A small image autoencoder, trained from scratch.
Data: trained on scattered letters and digits in many colours, 195000 training examples, 15.8 epochs.
Rows from block 2 of the decoder, named by matrix and row number. Each number is 128 + 24 x the weight over the matrix's rms, rounded and kept within 0 to 255. All counts start at 0. Numbers have three digits each.
# conv: 3x3 conv (decoder.decb.0.0.conv.weight, 128x128x3x3), inputs 104-111, a 3x3 kernel for each
conv.35:127129127132133134128130127135134140124127133133136138134114133120133122134115127128140128134126128125136124134126130122117124129125129132128132136133132131129128146121135125133120132117125126141127136126134125141125
conv.36:146141146144128145147141145169128170188127193162125169103119095097140092104119097143108141128069131139105138128105137139121137130106137124135119139124138124136119134111145113144103125102130137129131140121138136130132
conv.37:127128127127127128128129128127126125128129127126127124136129135139135134135129134126134127128128130125132128127132127129133130127131128126125127129126130127127129153133156132151137156137161124127124125125125122127122
conv.38:128129128127127127128129128125128126127133131124130128133130134129127127133128132128127127130126129128127127126122126129130129129124127129128128129126127128127127128120126128143132129121132126130126129128129125131126
conv.39:123128125125125129126126125095117096116130108095116100141100137119115117136100139128163128137140138130167134113134111132130132109132110126142124139133139123139129132075129112155127135080134127151125144135140126153128
conv.40:127127121127132129123118121125135131125131130143127144124117121123113122114119114139144128128119114141148134116122118123115108120133114126131125129133131126129124130129132122119107135139141135132132137129137135133137
conv.41:127128127127127126127126125133133123125119120126125119126130137136129137127133133125123129130143129132138132121126117126122123123130120126126128118130119125130128134156131153123157133161130134122133124131120134125130
conv.42:129133130120132124129135132124116126129129127127116129127128124128127125125127124131134131118130124128130127132128129132140133131132129129131129127133127129128129109114111107107108118121117130129130128125132126128126
conv.43:126129126126129126126129126129126129128127127129126128129128129128125128130129130126129125127130127127131126123129123122131120125131125127129126127129126127129126125126125131139134126126127131129131129125129131128131
conv.44:127128126126126126127127126123124121124126120123126117132129135138132139136132141133134131130131128132137133123129126125136127120131123130126131128125128129126130146144144143142138140150141124126125125128126124126124
conv.45:128126130130128132130126130138130137132121136134129131129135122128141128132136126124114120126117124126119123138126141131124133136124140125123125125124127125122125144138141147151135138132133126124125123125122125124124
conv.46:124121122124121124123122124106130103109120109102125106151133150132144134148130146126164134146137143126162127132128129132126128126127127129129128132124132129133126159137165144169145164129160117140114133117125115135116
conv.47:124130123132134134119128121128151139141131153136148139141122137119131111141123144088122090133112124089129092122132125118132114127143126112143116129118122109137112134124133114143114130122142123125125130109137121129124
conv.48:122119125132126130120118123104111095111096109104103100108122105114130117109122102159156158124148125158145153125128123102123106134128127115141117133143140118138117145148137130130130136141131148133146131132132147128143
conv.49:128129129128126128128128127126130129134137131126131125120119124111115110119117126126129127128126129125127127122117121129123128123116124131129130129127129130128130096076096100123112101081103129135129133134134129136129
conv.50:130129133130131130130131132125135122131130122123129124120128109121133119122134117123124127124113127121124126127137129131128133127136123121122121124124126120120124135140138128149141142152143125119128126123126122120123
conv.51:130125129126119125130126129131135133114101116132135135132136133125137124127133131130123129154128155121113129136124139139117136134125140136129133128122124135130137132126119122115121121120125126134121132131133126137125
conv.52:126127126129134129127127127126136126126138130122131127131121133129128128129123125131135135123124120134139134130118127127121117128129125125125125129130131125129124128127130123116121126129127130134131126126128132134131
conv.53:127128128128126128128128129125126126124126124125122125127124128128128130126127129130130131132128134128130131129128130129124128128127128128127127129126128128129128141122138142145140139121137129129128128127128129130128
conv.54:132128131129131131132129132114136121103130112119135125126122121122116123121120120141124139142128136139125141135105142134113137137113141149130148145128138148130146119113117109102110114116118128137135134144139131142135
conv.55:125124123130128132126125126133128134131134131130125132125138125134134131129137125131121134120125121135122135135125140125119121140126141125126123125126123124126124133135130139135140139142136129121127123127122126120127
conv.56:138132138133133132136129135150135143137148124140145141135148131131139130136159136107100111133119145114091114132120138140112145145124142146117148114103123139103143137108141146144155142133162092126093112129109092117092
conv.57:125119125124126129122119124131147128135152148125150136162147153164140157166146155085097090092113090097102082128142143135140145139149148115126114114122100113118097142155142168150173141159144115104119088108090109101124
conv.58:142134139134136136141136137150095150138110139140092141151125140130135121149125148099105105145113142107107104142125139161123159142125136152126140131115123146122132157145170163191184143139152106139106131110130107137107
conv.59:125128124130128129124127123127134127138134138123125121128125134120125122130128137119125122143129138128139122123129123132121127128127127123132125132114126123132125133121133136140138143131135125133127131126130124133125
conv.60:136136133132131136135135130135141126141148131137148133115112108127119131113117109137137140131128129146150151122111117124114113128111128135130132141136132127130128109121111102099104107114110134140136134138133140145141
conv.61:123122125126126130123123126122112121123117124120112120134145135138143143132144129138133133131133130139133137136133133133125130132133133126124125126130126127124125143142133147148140133135130128123128123122120129123129
conv.62:128131130126126126129131132126132125124136124122135123139138134138135133139131136131124134123129124129120128126129128128135129127127127128125130124124127131124130129149140148134155132140138123120123122128124122120124
conv.63:135136135129124126136138136111146111114116112115142112149122147097154095150116143114131111148132149107125108110146117138142145105150111133139134137115136133140133131108122105129111136112133119128117145116149118126119
conv.64:131128131127127129131128132122121125110128112127124127107143101129115127104140100141117142123129123139116141137110141135121134137109140126126126125130125129125128137150135128096124132145138128123128124134122129125130
conv.65:133131130137135133134131128123137118139135131123131112128114130127127130128115130113132114104122102110136120133128135133131125135126136120127122130131128121130120139127138128124116133127135126126125117130119127127124
conv.66:125128126119123120124127125116121114096113099118120118149138158145132145153141153135136131126153124133140132125132127120144126124134127123127125120126121125129124162146149144136143153137146125119125123129126128122129
conv.67:128130132133128125128133128142145135173150150136157133123125122126116130124123127102100108105109114091101108116112109118133125113119112116116119124108125111119119144148143161150172139153146127127120122129120120138118
conv.68:134130132135135130134131130135139141132134134136139143126129124126125137122128122118119123115124120116113123128131129120127124130126131129124129120127122128124129127142131131121151128141133126126128125129126128124128
conv.69:126128126126127125125128126120121113125120116118122114132129138126132132136132140126133129127137130127136128126129124120134121125129123127128127127127127125128127141139142138154147143142148127126126128127126127126126
conv.70:127128128129127129127127127125127126127130128126129127128123130123126121127120130130130130127126128130129130128122131130122129131124132128129127130127130128127127132115128122130120134117139128133127128129130127132129
conv.71:142128139134136130138126137125114122132121120113110107114131121116132117121136126125105122148120153129134133118122120133118133120121122131130134125132126129134137128128131130141128150150151129128130135134128130134125
conv.72:124145122126133124123143121105099096106103102103101095119100119115105115122098117146189140140152136148188144097131098101135096098135098123159126134153136124160124124115130082132082123113124140140143162135163142139143
conv.73:128128129127131127129128130133138136124132123133137138121131123138124138117131120126115136127127129127114130131131129127117126132127129130123130126126127129124130135144134125119131139150139126122124124133124128122126
conv.74:131133130126130128130134130133148137137141139139154146133125131126125126129121127104114109127126132106113108127140128127133124130138126127132126124124122127130125098101106110119116103104115127125128129124131128127128
conv.75:120127121128132128122128124128141113145145143133165126149125147131139131143122141087134083112133122081125087120143119120136122117140118114135112118130117114133112151144154138154137148142163121122121127108124121123119
conv.76:129137126129143129129137121130107137133146130122105128117123113112101116116122116144159144122140114139147135108126114117127128104124110136137136135154140137136136084086075128133119081091077153142150138128136149140150
conv.77:131134134127125127133133135123145127144171139128145129129128124126115127128127126137130135074116059142135140120107124129142133122106123125120121139128133122115121109105115147135152109108116132133135113131113134136140
conv.78:127127127127129128127126126124125122127128123120123117135124139131131132137124142124135125136130134124133126123129125130131131125133127126127128127127128126127128149133149135152129150135152123129122127124126122128123
conv.79:124124125125129126124124125124115118108109098124114116114128116130114130116131117138133134130149133139135140134133134113124120130129132132126133127130130133128135147153138134123129129140125129127129129128129131127130
conv.80:128129127124127126128130126131129131127135129131130132132123130124125127133120133118121122123132126121133123123125126119137120124128126123136124129127128122133125132131136120137125140135144129128131131127132128129130
conv.81:134129133133131130135124130126115119152122146120120115120114127115126117122119126122139123131119129123137120126129120134116132133123126133130133144124141129128129139136132117142119143142138118126120134128132119128119
conv.82:129141129132142129127136130129107126128112127129108128120117119116118121115116119134154132108122105138150124119136123113139116121134119132137132133137131131131128115123121122135125123120122136128134134122134137127137
conv.83:125134128132131134126138127125131124131131134126133126135117127119114117130116124130121127142133140130121129128124128126114122129125124134135135139126138135132133128108127138135135122108124128136129132137131130135131
conv.84:132133130129131126131134131133142129135137133133141129120120119127120128122119121126139127110133113126138128123133119120133119122134121125136124128140127126134124123156130124108126125148131139123138127134129137122138
conv.85:133125133128129127132124132127125124133135123124123122107129106123119129106130102139120137123130132147134141123110122124107125124113126137121137128132133139128139125139128147108144131145127136127137127150123137133134
conv.86:127127128126128127127127127127130128119122119128130128129128129132129132128129130128126129129136129126125128130129128124131124129126129130128130127127127130129130135138140134128137136134135128124128127131127128126128
conv.87:129129129127126127129129129126125124129127128125125123130127132126131125132128133120128120132131132119127120124126125136127138123125125126128127125127126126129127144139144139136134140136139122126121126124125122125122
conv.88:135130135127124123134129136125101118130104123124105125103134100115116122099136100146119148113126113151121150129114123130131131130113121136127133133135134137125138102141109114094123107138111146122146128151125146123144
conv.89:129126129129128129130126129128124127128125125128125127127136128130140132128137128132131132125125126132130132134120132140122134130118131124125125126129127124126125134136135154152151133135132124127123124126125123126123
conv.90:130129130128128128129129130133126135135136137132126134129128130126126125129128130128126128127124127128127129127125126136128135128127127130125130128127127129125129122108121135141135121111119126128126127127126127128126
conv.91:127118128127125127126116126133132133131132134135138139127117126130127127126117125132130133113099116130129132138120131130120129135125129128124126133126133125123123135127141124119121136128144125132125124130127125132127
conv.92:127125126130132130127127127120137124110134117125143129114105112123108121113111111133128127124132126130132127126136122124117121125134121139133136133135133136135134097102095104091101096106093141139140134140138142139140
conv.93:126127127124128126127127126116123114125129122117124111131125132141133142128124133136131134132134131134132137129121131132124131129125130129125129128129129129125130124135127151126143127137129126129124125129125125129125
conv.94:121120122136134139120120121124139120126133124116139112133135136140145140132131140123128128134119137124137129145141144132111129151144147117120124135122136118117123137120139130146129150121149123131121118113116118132122
conv.95:126127126128129128126127126132131133128128129133131134128128128131128132128127127127126127130129129127127127131131131122122123131131132129128129129127128129128128130130131110112110130131130129129129130129130129129129
conv.96:142133143145140146148139149136099137142144150149100142127138118154135157127141122164127154137140135150122153136116138119117124124117129158138146142164133157143153131125131134141128121130123156145142143136131151151132
conv.97:126131122134130124126130126138145135160146164133147137150135158123137125151126155085127086114091115068113076120134119133132137126136124110129107129113120108127103117106113145175163119098127118120120121109126115117120
conv.98:127136126118123119130145134124134128130133126122141124155140144142143148151126143120139124112131124109131119134128126135139138115125120118130115120119120124128118143157136124132123140145147118119112124126125116125112
conv.99:144129131202145181127114132168172162190153171171156158128144142092162089132139137020102039085061084045106044086131086125119113112120093059149073084103093065148066152145154129160132165137143113112108126089116130112116
conv.100:120118123125128130121119124102090098090109093095087100114104111119117118113106112155156155142141143163160160129118121127107126126118123140128135138147137141126138119108128124116125120115127134160134143142140137158139
conv.101:107117101129132131113121101081121078087127081086129081140086143120127115132071135117204111161160164106190123124146118115101111112149118134145134145149149133148139116082114075136080114080110133169134159129161130165139
conv.102:127132127128129128127130127129122132137136140130125134121114120115124113122111118136134136126125129139137139119123117121128119124127120132134130136133136131132130110098112097108091112106111134137134140135140137140137
conv.103:146125141132130135138119135118119120079133092113119114094142110135105137099145105148111142139135125153113142138093146133099135140099152151110151131138124150111144140159133161111153137164128127129122121150113130124123
conv.104:132140128135142132139133127139155130119162115138164139094110096132101131091106081109121116060161072093110098114142122092151086122152125134125133106153103137120129116138125105070100118140136143117140122145120136109137
conv.105:127117131116122112131116130091095087072097059091092085084146095127089143083144099176120173112227120178124175119108116093151097126109116152135154101164106154141158097176100169127178101187109191104188097176098193106181
conv.106:120136115104099110117139119087088084111098092093093079103132109149122137111136126161189157118147131159191164110127104130157121103119102097153102137148142103152099150172136085147082143167156137108137163143161132116135
conv.107:139137136129153138127135130168122182150151163168128174144147138137128132125140122127082114139110120127105131128120135149109149129125138149107136111120101126120137138142140151134158142165138109110108112101111112120106
conv.108:128128128122126122129130128140117131133121125136117129136138133134145133145140144125129127140134138130136132123135113135130130118129114129126129121129124128127127134143140144155145136146139126124125130121127124124120
conv.109:123126123124128125122127122126137125135129135129135125166122164117153119167129171108127114133122137107132113130144125131142129130147128116130117122116123114130118132108131133164139142113148117126117126104128115130113
conv.110:142132144148142147140130141137141138138131143143141152109106101125109139115112099126124115090138092128114106139146140122126124139139144144130144151146143135128124123130125114079118108122116124140119127141115131134125
conv.111:134132133129131113140125130178170163160157148171176147139177158148151151141171146043057061054111065056065054126150129116171111130152133080107083061096063083113089122153129177186179122150117107054099082095073116060103
conv.112:131126132127128128131125132122120117118110110122120111125132125121131126124133122129137128145143143129137130144130141137131137139127141125131127126128128128135131139131135119146108140125127121122121123127121122122121
conv.113:133126135132132134134124134118124116130123122121121106101123108114124111100117106157143146158143153149141143127107132131112132133114137135132137139137141136134136116114111110120099115121106133139132137135137131136129
conv.114:132128132134130133132126132136138142130132132137133137115126114113124116117129122122122122135128136125127124119125124117113124130125130133132132131129130133131132107099106106104115110104110133136135132131134134137134
conv.115:129129129125126126129128131125134127128133130122134126133135133130134115130131132128124123137130131129123122119114122122125128126123123131131133134129133135130132112097111124124123123101112133137130134128132130133130
conv.116:154132148129123127154134150147108164149123154149107160126155125129126121130150128156077138139109109171096143126098139142128151125103129146119138129122117144121136107130092174141178108142097131119128123133123129118131
conv.117:127121129127126125128124128120108119110101111123116118111121114119124124116110115134143127132155130132149132116131119104119103116132115130139134129147126137139133133133120121108126114131121143134143141140140147133149
conv.118:130120125129126130134126128079087066094090080076089071147148151146157152149146161118121129124094153120123124154151156149144156152143161129122127122110125121109124190181194170174178199177203119123116119119120109123107
conv.119:129130128127127126129131129122128121130126128124130124132124131121125124131121129127129126130125130124126123126120127132127132124126124128130129129128131129130129122120124119130130121121120126132126129130129126130125